A small contrastive audio-text model, trained from scratch.
Model: 5.35M parameters, log mel input, encoder activation swiglu, encoder width 256, text encoder layers 6.
Training: 5700 steps, batches of 128.
Data: trained on Morse code for random letters and digits, with fading, noise and interfering tones, 26041 training examples, 28.0 epochs.
Rows from block 3 of the text encoder, named by matrix and row number. Rows with one number belong to one neuron. Each number is 50 + 15 x the weight over its row's rms, rounded and kept within 0 to 99. All counts start at 0. After the name is the row's rms in percent of the matrix's.
# fc1: MLP up (text_encoder.blocks.3.mlp.fc1.weight, 768x192), inputs 96-143
# fc2: MLP down (text_encoder.blocks.3.mlp.fc2.weight, 192x768, transposed), outputs 96-143
fc1.59 110:86 50 60 43 67 52 79 53 29 50 50 66 39 50 52 50 44 50 41 51 29 50 36 35 36 40 48 56 46 78 46 45 50 50 50 65 50 50 50 50 50 50 44 23 50 47 55 72
fc2.59 109:77 65 62 27 57 37 61 50 50 57 50 50 78 65 67 42 72 50 68 47 67 53 50 34 50 81 51 29 50 59 58 43 64 50 71 67 63 84 40 55 41 28 40 59 34 93 13 33
fc1.60 100:76 65 77 50 98 57 66 68 64 41 50 50 50 50 50 59 50 61 50 50 50 50 47 50 50 60 33 50 45 50 64 50 24 16 49 26 28 50 33 44 58 50 53 50 50 50 64 50
fc2.60 117:44 18 50 48 50 51 76 80 43 64 72 51 52 62 50 64 48 31 50 81 50 36 50 85 50 70 72 79 48 32 51 54 42 50 50 55 39 50 65 50 41 56 76 75 34 71 34 68
fc1.61 172:50 44 50 55 63 50 36 45 64 59 50 38 39 33 50 37 33 50 41 55 13 56 55 50 08 11 29 65 54 31 52 72 47 40 42 66 60 50 44 53 50 50 28 24 47 79 78 50
fc2.61 190:50 59 51 71 50 50 34 27 50 79 46 50 48 70 53 38 58 53 24 55 38 54 74 50 54 40 58 61 25 50 78 36 75 62 63 55 53 50 50 29 48 50 60 59 69 85 50 50
fc1.62 090:46 50 74 38 50 53 53 53 27 45 45 16 49 55 81 48 45 41 51 72 26 46 55 50 69 54 50 66 17 47 49 50 57 63 58 67 41 50 33 22 25 35 38 52 44 38 63 62
fc2.62 106:37 47 50 50 54 51 47 50 50 50 56 30 47 50 55 95 50 50 33 71 50 58 50 70 48 56 31 50 54 72 50 50 50 50 41 52 50 12 48 50 32 50 23 31 50 62 50 50
fc1.63 102:68 50 38 55 86 17 23 50 80 50 65 50 44 80 07 31 50 38 44 57 30 12 55 44 51 50 26 54 44 50 50 50 61 53 55 51 56 76 26 50 50 52 50 46 50 98 65 50
fc2.63 100:33 51 75 50 50 50 38 40 66 57 30 51 50 50 47 81 45 11 68 50 31 24 26 63 50 66 50 56 42 35 44 44 78 35 37 61 50 79 27 22 44 43 80 46 61 44 42 30
fc1.65 060:44 50 50 50 70 50 50 64 32 50 50 50 50 50 44 50 50 53 22 50 53 50 50 27 70 50 70 08 50 50 42 67 86 59 56 50 42 50 40 48 72 26 50 82 67 87 34 35
fc2.65 067:50 60 46 60 33 79 74 35 48 53 77 31 29 51 73 39 66 99 50 37 48 43 43 50 50 64 95 28 67 42 60 49 67 50 24 57 25 92 65 50 53 50 50 87 50 50 50 34
fc1.67 110:44 50 62 57 50 50 50 34 05 39 51 22 50 75 50 50 41 89 91 59 60 58 21 77 45 24 41 50 70 50 50 50 55 50 56 47 71 33 50 66 50 30 14 68 50 72 50 56
fc2.67 118:64 21 37 50 50 35 37 30 50 50 16 35 83 46 25 41 64 50 47 79 84 50 50 77 41 46 78 65 50 42 50 40 42 44 73 50 50 50 50 21 49 41 52 58 41 35 54 29
fc1.69 079:58 86 50 50 65 26 50 50 50 48 57 24 65 50 81 52 16 39 50 56 38 23 47 50 50 50 42 50 26 50 66 38 50 20 50 50 50 50 48 50 50 50 59 74 17 50 50 37
fc2.69 071:50 50 50 50 35 50 50 50 74 50 50 29 65 17 50 52 72 32 08 50 38 50 82 80 50 50 36 50 50 60 50 50 50 50 50 50 64 50 40 94 45 20 67 47 35 50 73 38
fc1.70 038:50 70 38 55 46 50 17 51 34 00 50 14 82 66 50 50 50 48 65 51 35 55 11 50 50 74 51 50 35 50 50 50 63 49 29 64 77 49 50 50 50 82 18 41 28 43 50 50
fc2.70 042:50 42 50 50 63 50 56 23 25 50 37 75 63 83 50 62 50 61 63 49 46 74 56 45 39 30 50 50 60 70 50 52 67 60 80 50 69 39 63 22 31 50 50 52 62 50 50 63
fc1.71 194:50 50 51 45 75 75 70 50 42 30 54 50 12 41 57 37 50 88 50 46 19 64 50 71 50 78 79 38 68 39 38 61 58 58 50 50 50 39 57 97 62 50 50 50 44 67 50 50
fc2.71 195:50 42 50 50 42 50 34 57 91 76 72 66 21 50 50 50 23 80 45 83 34 50 51 82 50 50 33 68 54 46 67 58 50 66 60 53 53 36 75 56 59 50 38 50 50 42 42 53
fc1.72 100:93 53 56 21 44 50 50 60 59 38 43 21 58 50 53 64 66 50 58 61 51 20 33 50 48 50 38 42 54 30 50 39 50 50 68 58 50 28 25 45 73 35 33 50 30 21 38 50
fc2.72 104:41 50 34 64 50 50 27 49 48 26 84 50 50 68 46 70 26 47 50 50 53 70 57 39 48 26 50 49 33 74 65 71 64 50 50 46 56 50 51 59 50 36 50 47 50 35 50 79
fc1.73 046:63 50 50 31 52 50 50 50 40 33 47 50 49 50 64 48 61 30 50 50 50 55 53 45 50 48 66 40 66 27 43 79 50 50 30 50 25 50 23 36 50 54 66 21 50 15 32 50
fc2.73 053:46 27 41 30 54 41 77 46 50 50 50 50 50 50 54 60 42 50 39 79 45 50 72 62 50 73 64 55 36 62 61 51 77 36 33 70 50 50 55 35 50 50 76 43 71 50 34 38
fc1.74 109:55 50 48 59 50 37 78 50 79 47 57 50 37 55 43 50 50 70 45 50 21 41 47 55 50 25 32 58 42 62 44 50 70 66 55 55 50 45 50 52 50 50 50 50 39 50 59 39
fc2.74 109:61 50 65 39 56 37 61 73 50 66 45 50 62 22 86 50 50 43 42 34 53 81 76 52 62 53 50 53 50 26 24 68 66 56 50 50 63 29 50 81 56 50 79 50 50 71 60 42
fc1.75 095:52 50 50 74 76 77 18 45 60 65 27 17 79 85 60 33 50 47 66 67 50 24 50 50 40 61 50 50 55 31 38 34 50 38 50 24 66 50 50 66 50 82 48 31 60 31 57 45
fc2.75 100:47 38 62 31 50 54 50 37 50 38 50 48 57 49 37 53 65 65 50 70 54 50 50 51 62 55 68 46 50 95 81 57 65 50 71 38 70 58 50 25 65 54 15 43 24 31 37 51
fc1.76 067:50 48 50 77 50 32 44 62 23 58 50 31 50 64 28 55 40 24 57 78 50 10 81 80 54 57 42 50 45 08 49 50 44 52 50 46 77 49 38 50 50 61 50 26 66 50 54 66
fc2.76 055:71 50 39 66 49 50 50 25 66 50 50 50 50 49 50 50 99 19 68 50 50 50 33 66 50 56 56 57 88 24 52 26 50 33 54 53 27 52 27 26 50 71 50 64 59 50 50 50
fc1.77 064:29 62 67 61 50 22 32 48 30 50 42 50 41 40 67 80 50 47 50 45 77 96 50 53 57 50 53 18 50 44 50 35 39 63 50 50 50 59 88 80 50 56 50 23 54 62 39 53
fc2.77 069:59 33 50 70 50 50 50 24 75 43 38 64 72 54 50 50 43 50 50 57 45 37 50 41 67 67 77 36 53 60 74 50 61 53 47 64 50 50 80 41 37 50 52 53 55 56 71 79
fc1.78 132:53 50 50 50 51 40 50 58 74 68 50 39 64 50 39 65 21 47 59 67 41 50 34 38 40 16 50 50 04 81 10 50 20 54 34 50 43 50 50 50 62 32 67 50 33 32 47 50
fc2.78 138:38 70 33 50 50 55 66 50 50 50 33 84 60 50 50 36 33 27 28 50 40 48 45 59 48 50 50 50 50 50 47 62 50 50 50 85 36 81 13 85 20 46 43 50 88 50 46 50
fc1.79 079:63 13 28 51 63 54 50 61 14 50 47 50 79 47 46 50 56 50 36 32 50 50 50 35 66 63 50 51 50 80 39 08 50 58 50 50 50 50 38 50 73 50 24 37 38 37 52 96
fc2.79 077:70 82 29 29 50 51 50 34 32 50 89 49 50 50 67 47 50 13 50 50 50 50 71 71 26 55 49 65 50 85 50 44 49 34 60 50 40 56 50 30 41 51 50 83 50 63 84 50
fc1.80 133:33 50 68 50 55 60 50 50 35 14 63 27 50 42 38 67 50 65 59 53 47 28 46 38 50 66 50 31 50 42 90 24 25 61 50 56 77 32 10 48 34 50 50 34 50 70 50 47
fc2.80 133:65 50 50 43 47 50 83 75 80 46 64 51 73 58 45 20 39 33 67 48 70 67 50 50 59 50 50 41 50 50 31 62 76 24 43 77 56 54 43 50 45 50 50 50 29 50 37 61
fc1.82 115:34 50 72 50 69 50 48 38 50 50 46 50 50 50 50 65 50 41 71 72 50 44 56 66 62 62 53 50 38 50 34 48 60 50 36 62 55 26 40 41 36 51 18 74 38 50 73 50
fc2.82 122:36 40 50 50 51 82 50 32 85 29 83 50 50 50 21 63 50 29 50 46 41 88 50 50 50 22 50 11 68 76 71 50 21 50 56 51 50 83 27 45 52 53 39 40 51 80 17 44
fc1.84 085:84 50 28 62 50 25 24 50 31 59 76 46 21 50 50 58 50 50 50 70 70 18 23 34 56 50 40 50 44 50 18 50 54 50 50 50 81 21 39 45 53 50 50 67 50 76 50 30
fc2.84 084:59 63 36 50 50 88 39 40 50 50 18 50 31 31 67 50 92 55 50 40 73 66 25 50 46 50 46 89 41 50 50 51 61 44 10 50 50 40 50 50 46 50 63 50 50 43 66 22
fc1.85 081:48 43 78 40 50 65 50 41 49 35 50 57 44 53 51 50 50 57 54 66 27 51 63 51 50 50 29 59 76 50 50 63 24 50 50 71 50 35 61 67 34 33 50 50 33 50 50 50
fc2.85 088:52 50 50 70 50 50 50 38 37 28 56 37 65 38 50 49 62 57 31 50 75 52 69 50 35 50 80 16 57 53 58 45 29 44 06 50 45 50 43 50 62 21 58 57 57 50 45 50
fc1.86 146:43 18 42 50 50 54 57 40 20 57 40 30 51 31 69 50 38 50 58 33 73 56 25 50 50 59 33 50 47 29 49 29 80 51 49 35 91 66 50 70 55 61 50 38 23 38 55 45
fc2.86 158:72 62 50 69 50 81 38 50 57 58 36 04 43 32 54 63 25 50 31 71 61 62 50 79 75 50 60 50 50 43 64 07 50 34 50 87 68 51 50 69 55 40 59 52 50 61 38 65
fc1.87 117:53 08 50 18 62 64 36 46 50 48 39 50 61 61 53 62 77 57 50 49 50 50 43 42 76 70 50 49 52 23 78 38 95 61 35 46 25 50 54 29 50 50 50 36 40 63 39 27
fc2.87 136:50 72 17 50 42 71 40 50 18 71 52 28 59 43 58 87 59 70 63 76 50 65 51 46 36 89 73 84 50 39 50 87 70 50 58 50 56 40 50 50 59 38 53 57 45 74 51 61
fc1.88 062:50 32 27 50 80 22 33 40 38 53 50 50 47 66 43 81 23 46 50 57 50 50 86 35 58 50 50 50 50 68 53 29 49 32 67 50 11 34 52 54 50 22 26 48 50 55 50 48
fc2.88 056:50 50 67 50 50 50 83 56 55 20 50 72 44 51 50 20 10 78 61 50 31 50 71 50 20 50 62 41 52 40 50 50 36 43 50 50 79 90 73 50 42 55 78 36 54 50 50 42
fc1.89 116:41 35 77 38 50 50 49 63 68 50 44 87 69 61 56 24 17 50 37 50 79 45 51 50 50 43 68 61 50 72 50 83 75 50 30 30 36 70 50 39 41 50 43 43 50 87 18 50
fc2.89 132:80 46 51 35 50 26 57 42 34 55 57 13 50 53 50 70 77 18 50 58 48 53 18 50 50 68 51 50 42 50 50 24 11 66 60 50 53 50 45 40 61 61 52 50 50 50 81 47
fc1.90 154:58 50 32 72 50 36 50 32 49 50 60 35 53 31 42 55 48 24 47 59 48 50 50 45 33 71 91 30 50 24 50 39 60 50 35 50 42 22 50 68 50 64 39 66 41 67 63 65
fc2.90 150:57 68 57 50 29 68 49 32 39 71 50 70 73 50 34 50 81 50 43 27 75 48 50 50 53 51 33 82 49 64 64 50 50 63 69 26 48 50 50 40 20 50 50 53 50 50 82 50
fc1.91 113:50 65 41 58 28 63 44 52 39 60 58 50 64 69 50 76 50 51 68 39 60 50 50 50 71 50 53 67 05 73 79 49 38 87 25 50 91 57 42 50 64 50 34 50 50 50 37 75
fc2.91 114:62 60 65 52 47 28 50 50 74 58 52 65 62 62 15 50 26 50 37 51 46 39 64 79 50 46 60 42 39 33 58 55 47 60 39 16 48 61 58 38 27 64 68 56 50 67 73 53
fc1.92 078:82 46 79 50 50 47 50 33 50 53 17 50 50 33 50 51 50 50 29 50 50 50 41 52 55 49 60 78 50 39 63 43 44 56 18 50 64 50 50 50 39 76 26 56 68 48 36 50
fc2.92 083:36 99 34 32 50 70 46 56 54 50 50 73 43 33 51 50 66 50 36 50 13 62 63 50 48 50 50 50 36 50 42 50 56 33 59 50 50 39 00 48 50 52 60 34 47 38 67 50
fc1.93 046:50 38 55 50 79 50 37 56 25 59 30 50 50 66 49 50 50 50 50 03 50 50 34 54 36 47 80 45 45 58 50 75 55 46 20 50 74 50 45 50 50 50 50 72 61 34 29 46
fc2.93 051:50 49 23 37 50 55 77 50 57 05 59 38 54 45 50 53 50 69 34 39 38 50 32 61 63 54 02 58 54 67 45 50 35 50 46 96 39 68 53 64 56 60 50 52 78 47 44 72
fc1.94 079:31 28 50 79 50 50 50 50 50 50 56 50 58 50 50 69 34 63 50 05 50 18 03 44 76 56 50 59 39 50 44 92 49 50 22 50 50 50 67 50 51 55 47 38 27 50 41 43
fc2.94 082:50 60 19 50 66 52 26 76 40 16 50 50 52 50 49 70 92 61 52 50 50 58 50 53 50 43 50 65 41 50 54 65 36 50 25 50 64 50 49 42 50 50 53 24 50 36 86 50
fc1.95 079:50 50 67 50 50 56 50 50 50 38 42 36 50 43 24 34 44 74 50 52 50 89 67 26 68 50 93 21 21 39 57 50 50 54 82 50 75 42 50 50 50 34 50 59 69 50 50 53
fc2.95 088:54 52 15 34 37 35 50 68 56 50 26 50 50 61 20 34 50 31 50 27 17 48 47 75 42 57 50 50 50 49 50 50 82 35 50 85 49 41 71 34 58 60 46 43 51 43 45 40